Rows from block 7, named by matrix and row number. Each number is 500 + 50 x the weight over its row's rms, rounded and kept within 0 to 999. All counts start at 0. Numbers have three digits each. After the name is the row's rms in percent of the matrix's.
# conv: 3x3 conv (model.decb.0.1.conv.weight, 128x128x3x3), inputs 45-53, a 3x3 kernel for each
conv.0 055:500514500500500500500500476423405400500500500522500500575558546500500500500500500468413405500500500500549528500500443500470441500500476436444416500500500500500500500500400500500422500420410375412403402461434386443422573568500540532500500500500
conv.1 100:500500500500500544500500500542500495455462442497482462481500500500500500474500482500477500500520510580577532518543482527500509492470451500500500500500500422491500498547500500533500461474480500388399500500500477465451482500500500500500500545500
conv.2 082:348363500393413500498500500500500500426500500500500500500471496500500495500500500507500527560562500500500590565500500561500500500500500500500514500500500369385500500500500500500496500500434500500500500500567500500500403422457421452500423444500
conv.3 097:500500500500500500500500500500500500500515507600581557500500500500500500500500500724697707588555557562548558500501500529512488533545519500500500591570603562569592500500500500500500500500500562581607500500573573500580500500500500500500500500500
conv.4 119:500500500506500500500500500648500500556500514500589535495500600500500500500464500440500447547506525466454475638684586500463449500500503437500423500627500507526500418442441572575576480502500500500584598500626570564618530500584500500500500500500
conv.5 118:331500517405500550500553577570555533550530500566550500500558459547571481500578512468502500500536534500580576500547500500535500500500500500503500521514500573565568585555466552520500568536500522500500548549500500520518358410406378424419440491500
conv.6 088:392412500467500500500500567586577571540538525500500500500509500500534498500573500432431443503499500500500500533528526543544545500500500563541524513500500500500500500500500500500500500500500535544538505522500440500500410426431443456454500500500
conv.7 084:500500500452453497391402417460478458358369353388500500500500500479455444497482459500536546500523540344404443429426402395426402399448448500500513500570500500500565500500500500500500433468424500568564459527500500564500500500482500459453410424405
conv.8 087:400406407436457476500500500598601606555567569517537500434441394457466427475500468330312500508490476500571500526521534505509518426500500534504500500500454500500500500500425500500500500500500500500500500500454406418386409414395445446416481489455
conv.9 082:470456456469469464450466460500500454619627500609500500496449450475433442448417423495484468543538500561500500500500434500500395500500481408421416500500500500500500488471448508500461521500500436442453500500456500500500475460441473465453466500474
conv.10 090:365398423396426452429461534554556544500500500500500500461500498479500502508500500396417420434434443586500588547552537500509500500500500549544500500500500500500482500547500500500500530517500554547531532515500561529527413436441419440442419441448
conv.11 142:545529525537526500527517520539551538564571563590588588465500500500500500500500500625608603597581572600584577565563561543543542539536541548540544564554565574557568500500500500505500509524500571583578550553553553561500500483500500500500500500500
conv.12 112:526527540508512522474500500568570570537571569500543500497538517500554539503534523500423415504500494500455500497541500513557500500500500507565543500494500442480496500500458500488519500500500500563500500500500467511479500538517500499500500500500
conv.13 089:437453498455472500466500500492436439500500500500500500500500500500500500500500500421421463500500500500500500500500443500500469472500502500500500500573590500500568523524476500500451500482458500468500475500500438511500500500500500500500500500500
conv.14 084:497476494500500500549500484500500500503500500500500500500500467500500500500500500500506500500500546500500607500508535500500573500500500500500500554500500500521500500500500500435500500500500530500500574582500500523499435460411484528484512500507
conv.15 121:500500500500557545500500545547567571561574589586598605500500500500500504500500500616625611575579572592598592563535530548524519548522514518500500536546500592597595462500500500500492500500533590500500579562566578500500500500500500500477500500500
conv.16 137:463467477500500500524500500569567552586593592558566571434446432420440442397410413530532526546553555581577583560551561548536550525519530549500500587576500577571563500500500547500553500500500571572573552565571555500579431448444433455458411435439
conv.17 131:500500516554538547565559564500500535500500545562500562406426415384423429395433443550543561570500558610599602553552542533544534530530514543559569561569579558551557500500500500500500500566548500600619589595600602590584424439445434447461442448470
conv.18 105:500439450500471504473500500500379463548535500520520608500500521500500514462471500417416465500500500559541500500474408500494500554530500402464477500500500500500500500500415500500460500500500500500551500545557500509554529500500500500501500500500
conv.19 117:573500500500500489500500466616603635588565606608602624500470558500449506500426500649618625598567546579555534500500489509527518522534524500500558562562575571500506442500598500500546554544461500510500500500564586551587549460500500412500500385500
conv.20 068:500500500500500500500500500500500500500500445500500500500500479500500468447453411500500500500500543664634609500500500500500500500500500636595527571587549589625607500489464500500500500500500500500556581576583567563589500506500500500500500500500
conv.21 117:516475500531500500500500568500489500580602500576500500500513559500491541482500564500500500500500500541500510557500481527547575500446500500500610551521591500435434515506500500500518500455421562538500500576576546508500500532500500500500500500500
conv.22 059:481478482480480500500500500471476464459468460500500500500500500500500500548500500396376399453450465500500500500500509500500469500500489454480500500500500460500500500500462500500440500500444396416432357394398392430434500500500500500500500500500
conv.23 102:532534560500500500500500491543490461545500500521618612500500508500500504504500500420421448556556571574576576504500384500566479500500492500495500500523495500500555451453500500500500500500596409389500378500500331364500522500500517500500500500477
conv.24 107:500500500500500500500500500500500567500500500586611622464500496500500500500500500583580582510486498593596606556574549546540500533526537579589564571547500622613651473500500500484500477500500500659635608618590587617608500531500500500500500500500
conv.25 099:494488492500496494454415411500389348500500352655645651480488429501477420425391346500500500496500500515523510500500447500582500500500500500500500500490497500500500500526529465500500500500500522500528492500493551525542439459435470481454481480459
conv.26 098:500500500500471457500428405417432500500500521500500500500500500500486500500461429500500500396400426337342334500500500556500586500568500582500500567500495500500500341338500427424500500477500475500539420500500500500500500461401500485446500512475
conv.27 121:500466500413453500500500500547557521500500500483500500557580556500500587500587661582608651491491500500500543597599571509503508543490500500471500490488500439433417445500500384500464500500500500500556500542560534500500500395414500500500471430458
conv.28 079:456454507477473525464464520399379347500500396561597500460500492479521500478500500490462508500496500575579594588500500500500500500500500500500500524500500500500500500500500500500476447500500500500500581575593560547565447465464484500500500500500
conv.29 086:477462495500500500500500500500500500500500494500500470352351319342374368305357408503490484500500500500610500543553500500539500500500500560582554503512510500500500500500500500500500500500500556500500573563560527523515407423392445472457461493500
conv.30 099:500595500487500500500500481521500500500500388421478426437511500500500500500558500500500500500500507500500500533561563500569573500588500716704599520580500500465460500500500500500500500500500570607537500588500573500611500500500500500500500499476
conv.31 123:425418421448448478500500500563561539500500472500500500524500500500500500500500500522453500487500500513500500500484452500535544573560500402443445649669674500500500527581500500500399500496500500559500500599500541554536500500500500500500526500500
conv.32 087:500500500500500500500500500500500467500500500652626500500500500500467500499500500500500500429500500500500500500500500458500500550370500490500500500576500333500640500631500500500500500500500500640489500500500569500500500500500500466500500516500
conv.33 080:472445477476466500452443496500500500500500500500500500500500502500500500500500500379320393500431500500468500500500446500481404500438325467433449500500500374429463493500414496500423506489500428467500395453506410475500500500521500500500500500500
conv.34 106:500500473500489500449431461500429411520500500500574573500500500500474510500469493463500500578521520472471511595500500433445509485420416500500500412507500500443385500500529586500433352500500527557572552543557493545500609500500500471500500470493
conv.35 109:500476500500500500500500462551635500492612500474656462500500475500500500500500500534500433500500507500475451500500401500477487543441500500532500533500500500500500500500500500500500500532545454469433453500500471517500570520516566500500537500500
conv.36 111:556500500558500500500500492500500500500509488500500500500500475500484448393416438618511500542472500500500500500548500493500500417488500500541500494482504572565570500500485500500502500481485564500497617500473583494531482500500510500500466500500
conv.37 090:661592500599586570573500500550552572500486477500500500399500500398500500500500500500500500500500354500500500500500500500500387500500500500460500629576500508500500500500500500500500500500500500500500500663500500500500448500500500500500500500500
conv.38 075:500500500500500500500500500500500602500500550500500500500500500500500500500500500563549550515500500500500464400431500441459500415402500697500500500500500648500500500500523500500500500479500500500500500599500608613500500500500500500500500500500
conv.39 118:498451439500447459500462466623615549560500500500393500500500451500500486500489500500396451509480545500446500500462500500500500500500549500562500591500574446421500500500500496477500510500429405500500418576549423568479500500500573500537500586564
conv.40 105:408500435479408500500442479500500500500500450588439542558500530500500487486490507445370448491486500541500500500500400500500436500537500418613500552514545437500521500542500500525500500500500456500500468543500484552512544576565500546500500500500
conv.41 145:413437422437453426551500500548500514500500500500456500529500500500500500556546500441446500449500500500486500523534529500500500458435429504511510500500500500500500523521521507500500500500500522528508500500500400402393423440461500500500511517500
conv.42 087:500500500500500500560500500593500500500500500500500500500500500500500500422387500500403500500518500500500510500500412500500503500500435500500500551500489500500552500500500500500563500500500500572500500500581596556632500500500500500500483435500
conv.43 119:500500603500500500500526558500511513500472500487500500385500500500500500500500500445500500480489440500409500552500506500500515500481500500517500559621638500500451587620500563523552617500500500500518604622611548500500500500397500500434500500448
conv.44 125:500500466500500466500500489500500470500500578500500424480500500508500541500470500456472439462483443467464451518567500500529500500504436500500474500572611518520500514535500500568507432380364500487500457500499466456500538529500533500500566500500
conv.45 115:500500579500500534542527495456500500410500432500577500500500500500500500500500500382500500483500500505522504526514500500500500500500500500500500533566604424500500500532500500500500500449500559580522544500592558567561500394500500455500500500500
conv.46 091:474500500500500500500500500500500500500564544500622554442457427457471386455496370480482474500470500500500500500500485500500500463500558500500500500500500500500500500500621500559500574599500500542505542591575501599500450474457471511488500500500
conv.47 109:500511482500500500500516500437500504500547500500500500439478482500500591419401414538574551500500446449450455425425448500500509545552542557572571500506500500500629500500500500500559500500500500567500475500500500524500500500500513504500527500484
conv.48 082:558577587500564565500500500500500500500500500500472500500500500500500500500500500646641624567582500500500500483453429500500500500500471469500500449500500473522500500496500500500500471500486500409381500449403479500500500500500500500500500500500
conv.49 127:536500575537520567500500524529500500534488532519500500580391500469430477443426500500431442500471449417500438500401592469443500500492500554414500579509526553500595618500500500500500550481500557500500583543567556500540500500500500500500500500500
conv.50 125:500500452500500500500500434500481500500470457613621500500500509473484472470488429500500424500483500524471500510500489495500500374400341491473454493500425425480471486451498531486479500500405500500500437475460569569500423393450460486544436500500
conv.51 144:496500478500558500500568557513505497500500500473456457478481500500500500500500509545534500550500544490485479464465500461463462488500500445500500378388389585572551477486508416427441535526527500500500500448500500418426481483486487500500500500500
conv.52 068:601559581540527559542546500500566586362500500500500500500500600500500500506500500537500500500500500500500500500500500500500500500500427500500500500500500500500500500500500500500500500500500500500500500500500623500583500500546500500500500500500
conv.53 090:495500500500500500506500500500500500478455443465471469414411406443430416436433434575581500500500500500500508500500500500531500500500500425500458500500500500534500500500500439500400393344362550500576500611625618623645489500455500500471500500500
conv.54 107:500566588583542586591546561500504500461500500500500500417500500500500500500500500489500500492455500476430430500500511500515500513500500500502589542500500593500420578608660500577500500599500500500614617635641500564500425446430412500500500500500
conv.55 068:436446500449467482500474482482447434500432424500500500500500500500500500500500500346285289436420418390388367500500500500500500500500500500500385500500500384500428500423412500428424500500416410500500321416412316414470500500500500500500500500500
conv.56 102:500500500500548500500562500500500500530500500500500500500500500500427500500500500490500492465500500278354345500500500500500500455492552500500500500500500500500629500500500500500561500500472591647574488500477408500500493500500500500500500500500
conv.57 128:500533499500500491500500498519567528527515500500556438439500434500500500503500532500500500500500500534414501500490429478472500500500618512500507500500500568500534500500453542550500535549500443474460446472488500558527547550508500500500471480497
conv.58 079:500500500643615500500500500500500500500500500500489500500500450500500500500500500469451453456433442500500326500539541455500500500438500500500547500421438500500500597602500589500500500500475500662673500645500500500521487471369500500500500500500
conv.59 095:638623604581500552500500500500500500500500500500500500500500500500500500500435488500500500500482500510493437360388403500500500609500442500500487500500608460500500592560537500500500500500500500500500500500500500500500500500500500500500500500500
conv.60 118:520465500518500500500432500500500525584500500500500500448500500379500468500364383511500432500502500530500534453429500516520481500500500500500618556549500621500486636603559548500482433500498480622500552629471413500500488500392500500500500500433
conv.61 112:566548541497500500500500500500421429500500483500500500500500475500500500500497500419368360549546500519526522452500415500530500457488427593654579493524500500500467374346371500500500536513500447469364451507447436462457571566535500521500500526500
conv.62 110:592567554562552554566500500567500603519553538500500500369500425500500500500500500491470449500500500500500430500414412500500500500500490569586500572557500600588581571500500540500500500500500500500505500500500500500472443500428500500500500500500
conv.63 087:550567581500525526543500528444500500500500500500500500500500500500500500500500500548550575513500493520509501500500457500480500500517500500500500553500500562500484500500500500500563500500500500500500577500500604525500500500548500500500386500500
conv.64 094:532500500574523525500500500500500458500500500421430454500500500500500500500472500602546500557500500500500500543500467500500432500472408590527500500551500630608544465438422602577586518500500522500498517500500543518468500500504500500485500448500
conv.65 089:407420500477503500500500531451448500461500519500500500429357500500373412500500379502476500585500616606564625500556500500500500500500500500348500561500541518458500500500539500486500524500500500500500500500466500446500493469500500500500543500500
conv.66 078:500500569500500500562584500500529500500500500460466456624604500500585530500500565469500500466482452495500469500500500500500500500500500577548500546512445500500364554529482552538500531535500581575500553562527500519500487500491500500466500500458
conv.67 091:585500561500500500500444477500547509549550533391418414453500611451476560477500500500411552500403455500417462500500505471487507460500500500528562500500520570546558296500500414518520453565549500549550500548547500550551500457528500451500492450449
conv.68 112:461454455454430429395388394521564500488536473500500500452500539500450500485425500448430445500500464416412439500500500500443500464500500508497523500500500431455485500500500500500479500500500462500500469476500500500513468461463507462500463422446
conv.69 082:434500500464500500500576500500500500389433452444472453500500500500576590500579500365394448500500500476500611500500500552500529500500487385500490523500500386421381500489528500500530500500500500373393485500483513482505500500500500500500500500500
conv.70 085:437460453500448500500500500441460457454456457450455462500500474500500500500465500500500500500500500500500500466468470473472466490492493500431454500500449500500500500500500500500500500500500500426436500500458500500500500500500500500500365381500
conv.71 062:500500538500500500500500500500511537500500500452500500480500416500500500500500500543500572500500500500500500500500500500500500500500441500500500576568500500496480500500500447500443395439422511500454500500484500500500447500469482500492538500500
conv.72 081:453435444409401424421417437465448438500470500496472500500564500500500500500500500434421407460458435420422398500483500475469500500461500532528515500500500464443454500500500500500500500474500500500500500500500500477500500468500500500500500500500
conv.73 122:429423431413407418409402413500500500500501500500500500500500500440475431500440500461451457457451448412407395500482500487500500492500500500500500500500500465442463520500449500500437500500437500500500500500500500464474500500500500436500500418419
conv.74 073:487500500449435437500462500500500500456500500458500500500500460500500500500354500500403500500514546500542574446500449500500433500500500319481415500500500500500531500500500500500500454500500500451409500459438500500462500525500500500500500500500
conv.75 095:500460450539500500554500500425500451500489500425500439381412500500444500448500500517556538511541525500532500500521500500500500500500469500527558500401407535500500562548542500500500500500500534602584496500500463488500432380500523500500552515512
conv.76 112:429439436410403386427418399500500500500500500458441409513500456521502500500500413553546500500500500442434429485500500500500500500500500500500500500463500500500500500500514500500471440433500500500492522526524516514520500469500474480470494500500
conv.77 089:500500500480500436500500463500588500432500500405472500504500496500579539526566559500500500500472500417427402551573500500500456500500426500492402647561454500500265500500401500458500457500427500500500500500500528500457351500352424483459462500516
conv.78 094:575524500500500485529528515455464500500500500500500500500492589500520500558500500500426383412425413391414356500500540500500479500500426512599540523565507337453445388381500500476500434470500500500500500500500447455453500500500500553499511500500
conv.79 085:500482500500450453418413410500500500500500500500500500500574570500500533500471500500500500500500500500455500500500500542500544556500500500500500500500535371500452500410500500368500409500500413500500448500486483490500500500556566500522500500500
conv.80 087:423511518500500512537500500500500469500501531500522500500548500548556530500508500500518519500503500500562559500504508500500500500495482507500532446500500500500500501606539500514500500500500500519500500488500500517500500500500500500500526537512
conv.81 148:569500500500500500579570564500500500404433423431451437500500500527500500548500500500500500500500500500559500463462453474469459478475465500500500508544500500552500500500500500500598500559598500553500549576573570603601500500500500500500584552500
conv.82 089:428413429443419425500500500472459500489474464488473480500500569500500528467500500427412405442424396414396368471500500476500500500500500500500500500500500500454462500500500500500500500500500500500500500500500500458463500500500500428417500417404
conv.83 090:405410431399399419500413430500500500492474458503480478500500528500500511500500478442437440448447438397400388476476480500500500500500500500500500500500509459440457500500500500500500500500500500500500500500500475459461500500500500425500395411409
conv.84 087:474500500500500500496500500500500500468484506500463429500500547500500565500580597500500559500500500500515572455500502500527500500500500500430530500401490440453500500421459500500532500500500500514500444500443452500473426500500500500500500500538
conv.85 073:500500500500500475500500500500500500390418433477500500500500468511500500535500529567581500518543500500500500439429408500421410500410390500500500484492494395400373380374438452426466500505502602500500500500500500500500500500500589569500566546519
conv.86 072:500500500500500500500542500500500500494521519500500500500500500500500500500500500570561525500500500500562500500472482500487470500431436608500500580503500557536552500500500500500500500500500500500440500500392483500500500500435500500500500500500
conv.87 102:520500509492500500550572500471443500467425500500404500500500500500510500500500500365469500445500556500577500500500486455487408500500393500545549500552593375428500462500500500500585500500528458477500433500506472512500500517536482500517500484500
conv.88 086:459500500439460500436449500475500500479460482500485500500500500500500561500500500500500500500500500500500500500480480500500474500500476500500500500500472417425450500500500500500500500500500462432437481463500500500440500500500500500500320358500
conv.89 097:500499453500500500505500500500608606500454456606500607500500587500500500500523500500476500500500500584513580500526523500500503562500500512500500500567500500455458444500500483500374547500527397477500491523464440500500445500500500500500500500478
conv.90 079:500479410439500481500484487500500426365500374500500500500500500500500500500500550396340419474448489479500500500572451500500411500500388449500500461500500441457460500500508500500393452386435496426500463448497440421430500500390500500421500500500
conv.91 085:493485451500501500523500500500500500500500500500500443500500500436500500500554582500499481547524503500500500500583542500500500579518500549478500500500500419399399500500500500427508500500500500500500500500500500500500500399500500500500500500500
conv.92 102:500500500500500500500500500390500418450500500357333355443500509500500530519500549500500500500491500540526525412500492500518500500537533459500542486500500423447459500453398500516506396398371393500448500549530458490464558587596500502500500500536
conv.93 069:414442500417500500500500500500500500499500500379500461500500500500500438491500500557500500500500517500500500500500500469438500500500500458407318551500415500420429500423375500500500500500500525500417500500500566500500500500500500500500500500500
conv.94 105:422431438415424429414422424500469500504481483489477481433500500414461429399429398446441435430423415364352341454450462463463474476479485457443454500512500500492500500500500462432500483455428456445450476465470471457464478500500456463500437440435
conv.95 083:494500493465500500500500500500497507500500500580500543500500467500500569500500500595549514500518500500537500500500460500462414500481430500500429500527465500500500500500323591500500500500500500500493481500437512561500599500449500500500500500500
conv.96 081:500500500500500500500468500500445500426454442386409392500500500500500500500500500475398500500463500434402371500450471447469466445472462500500500500417500392434439500500500500500500478500500500424418328354304303338245500500500500500500500500500
conv.97 074:500500500500500500500500500500500500363500500335500439500500587500500500500514500462447432455439434412404433399444401376500379376500403410405464527514500556508500500500500559591500500546500443399420409416433378413446553500500500500554503512500
conv.98 094:520500540500500500500500500500527530500500500415396355500551555500500547640577631500500430441480469376500427500481500570500500500453450500547500542527500371391397500511542500591500640500500483500500433472410458489467500537528500500560500500562
conv.99 093:575553575500500545500500591500500500500500500378500353500500552500500555445510581423394404423440433479535511500503454492500472421485433655500500500500586388500427500500500500500500500500500500500503500502460459462439553567586535500524529500500
conv.100 120:500500445534500500500465500496500412494489500500500500500558500489553500490500500589457369500493434500500496500500500500500433470445433500500518551525498500555500536550500419500500331494500449500480500500500438469438475500500500501500542542500
conv.101 073:528538528531536527528533530500500500500500500500492500500535537525534551547561584517521500500524500519534528500500493514508485500527492500500500500500429500457444500555500500500500510500500338327285346319255347319257527540539531539541558563575
conv.102 091:554549543510514505560570551500607500446488454420500473540557649488502601538513654522500399472431369552500500500423430451435471410383416523451500500500500500500568576500587502500500500500500452425396410421404401500361563551595515511530537527536
conv.103 086:578524595554500546499500500500568500339442500500500500500561564500466500500500500500500500439500500440500407441500500500500435500500402500516444500551500485551500500500625500500500500500500526555500463464446459473446500592584500547500567545498
conv.104 073:500500500500500500500500500500500500495500529411477537543543592538514564543500593500500500500500543500500528500500448439474407347377365384395307504500449410435374410404359498500411500500500500475386576500502528515500533534500500500500500507500
conv.105 095:500500500500545500500500500500500538364500500575661500500500542500500546562574500351473509402500558473547500500500500500500500500515493448500659500500612395462500544500614594500500500500500429473464405420419454452500500500519560500500587581500
conv.106 114:500478473500500500556554516500500500500500624440439450500500500500519500475500511500455500554537485500500500500500500452467500500500500554572500500443426545532516500436429500500543500500500500461460532500498556529500500500556500500500471465500
conv.107 118:404415448400406440373378413395373350425439419500500500500433422500418437399404431500423462500429460457442469478460437451442426411397393434429425490483473449500500500422500500476505500499507500507500500500500503500524500467500473469500458455486
conv.108 137:500500442403500500500467500470571549451500497374567500500545538500500500500500500414413371500513500469519473500574607500500555500441500500506530500522525500464493500500500500500504487529500500500484500500500499558535500524533500500500500431449
conv.109 089:502500516507500500521523539500500547488500500469500500500500476500500517524500518500500500500500543500500541500500455433466461396412396500519500500500500544500507362419500421500500500539500372390382362386391391419429500500500510516520545553545
conv.110 098:500529557500500500500535500474500500500500500500411500500427508500500500500500500457469500500500474455472424412416500500500429500500500500511490464500500296393350500582661500476500518500502536500500443488445493494478516503573500500500500442500
conv.111 111:460434469500500527500500500500423480500500540500579616500500500500500500500603500500447500500500500449434500500500500573500500500500500438372453449427500427413458500500500421410381475443407406413429326372353300328303445500500500500500500500500
conv.112 103:461500542500500500474543500469500500524657612432500410522557500477519506483500482536500501500468440498410349492500500500449500500395500419500425484500500541599500500500500500500500372428500449492430500500500477494431500558572513500500500500500
conv.113 102:572500500504500500555500500544537537439371395500456500578585543500520500568500604461422494463453457450518500473457500563586500500500380470500500481581559426470435453500500500500500500500448331349425325387412415382304500500513500500442500500500
conv.114 112:500500500500500500500500500500445500500477500500500500500500500500500500500534580520534549503520538457500500451474461456472450500500454500445406500472500500500500500528527500500536500500521500389391513500455576528500500500500500500500500500500
conv.115 128:461431500500480559500475500388415470440500548500558593405446462483500500500500563513364455570500516436352383344500435355513500422530508519500495500500500450422452439456511379500500395500500423406370395455440500402449500507481506473500485465500
conv.116 107:567555570549500500572554559528500500500500500474467464500522500500481500532552535430426430438427418427423406500500478450452408500500449499500414500500500475500500500500500500500500500500500357350500354356337307320317500579611500566586537575585
conv.117 099:558477527565520538564543528500500425500430437500428500500500586500500527500500509500500478500438408445506500464500462469473447500467500500500500447440415500500550500500500500500500500531500500543571500450417458500447597572663500471550500469560
conv.118 115:500500500500500500500500476500500529500405500500369488529500500500500500500500572415449363581573500500431468500500448505500500437449578500535488422365327500424500534464479500500500551625500470486481427461441402502443575570550500526525450450576
conv.119 103:464444467485468500500471465517514497519500532500526534500500500500500461500523500405382379415433399500500500568577500500500500500500481436400415500500500369413460500500399500500384500500483402417454341405381366376351500500500500500500500500505
conv.120 109:428500500500513556500500514500500500500391446500500500500415447500500500526500500443504500500527595500500635500500573500545540522462455410384500500559500500420399440335500500500500530500535565500560500500500500458500500500500500500500500500500
conv.121 106:500500509500500500500500500501501523500500500484456439510478500509489509529538578382373387424441500367388356487539500501529479493500467522558500500572500480554509500500515552500532500479501500420500345356333295310276500542559500512534500510531
conv.122 075:500545536500500500533500500500500500500467451500500500500500500500443500549500500559527500500500387500500454481471447500470423500442421543613500500500642480480522500580500500500500500500500500599542466471379500511453500500563612568587652602624
conv.123 078:500524533500500500529500496394500500418459500500500500554545528500428500629500500522560500363394391384500424463500500411410381411440395500500500500500494586500500500500539500500500674500500491506500500490460500420416586587605537519540551500552
conv.124 089:500500500500513510500500516500500500380324456500500500533553538500500517542564500500414500460500500500500500500500500473483499450436425359391418500500500401406435500564500431440344492500402349351306500500432500452387500500514525513547554535562
conv.125 107:558546522548500530500572576423451464480500500447500500500537500500500500489500500305205212364286286363333300500500444448437434440434450500500500379390418366418446366378421482462500500500562500367338394354332390368355522528523500500500500500514
conv.126 072:500500507500500524500500500615610586554550520471468443500500534500545532500577550562542550500500500529500500516521522500520535500500516562575581500500538500500500604588552588580549544545501560544500635638607615638622432421500489467500518499500
conv.127 102:500494560500495500500500500500500500500405500500500374500500500500489484500500528583560500500500500500479479500500500500450435478452426607641582500500500513500551500423500500500636500571500460481465500465500500500517500500583500500542500500542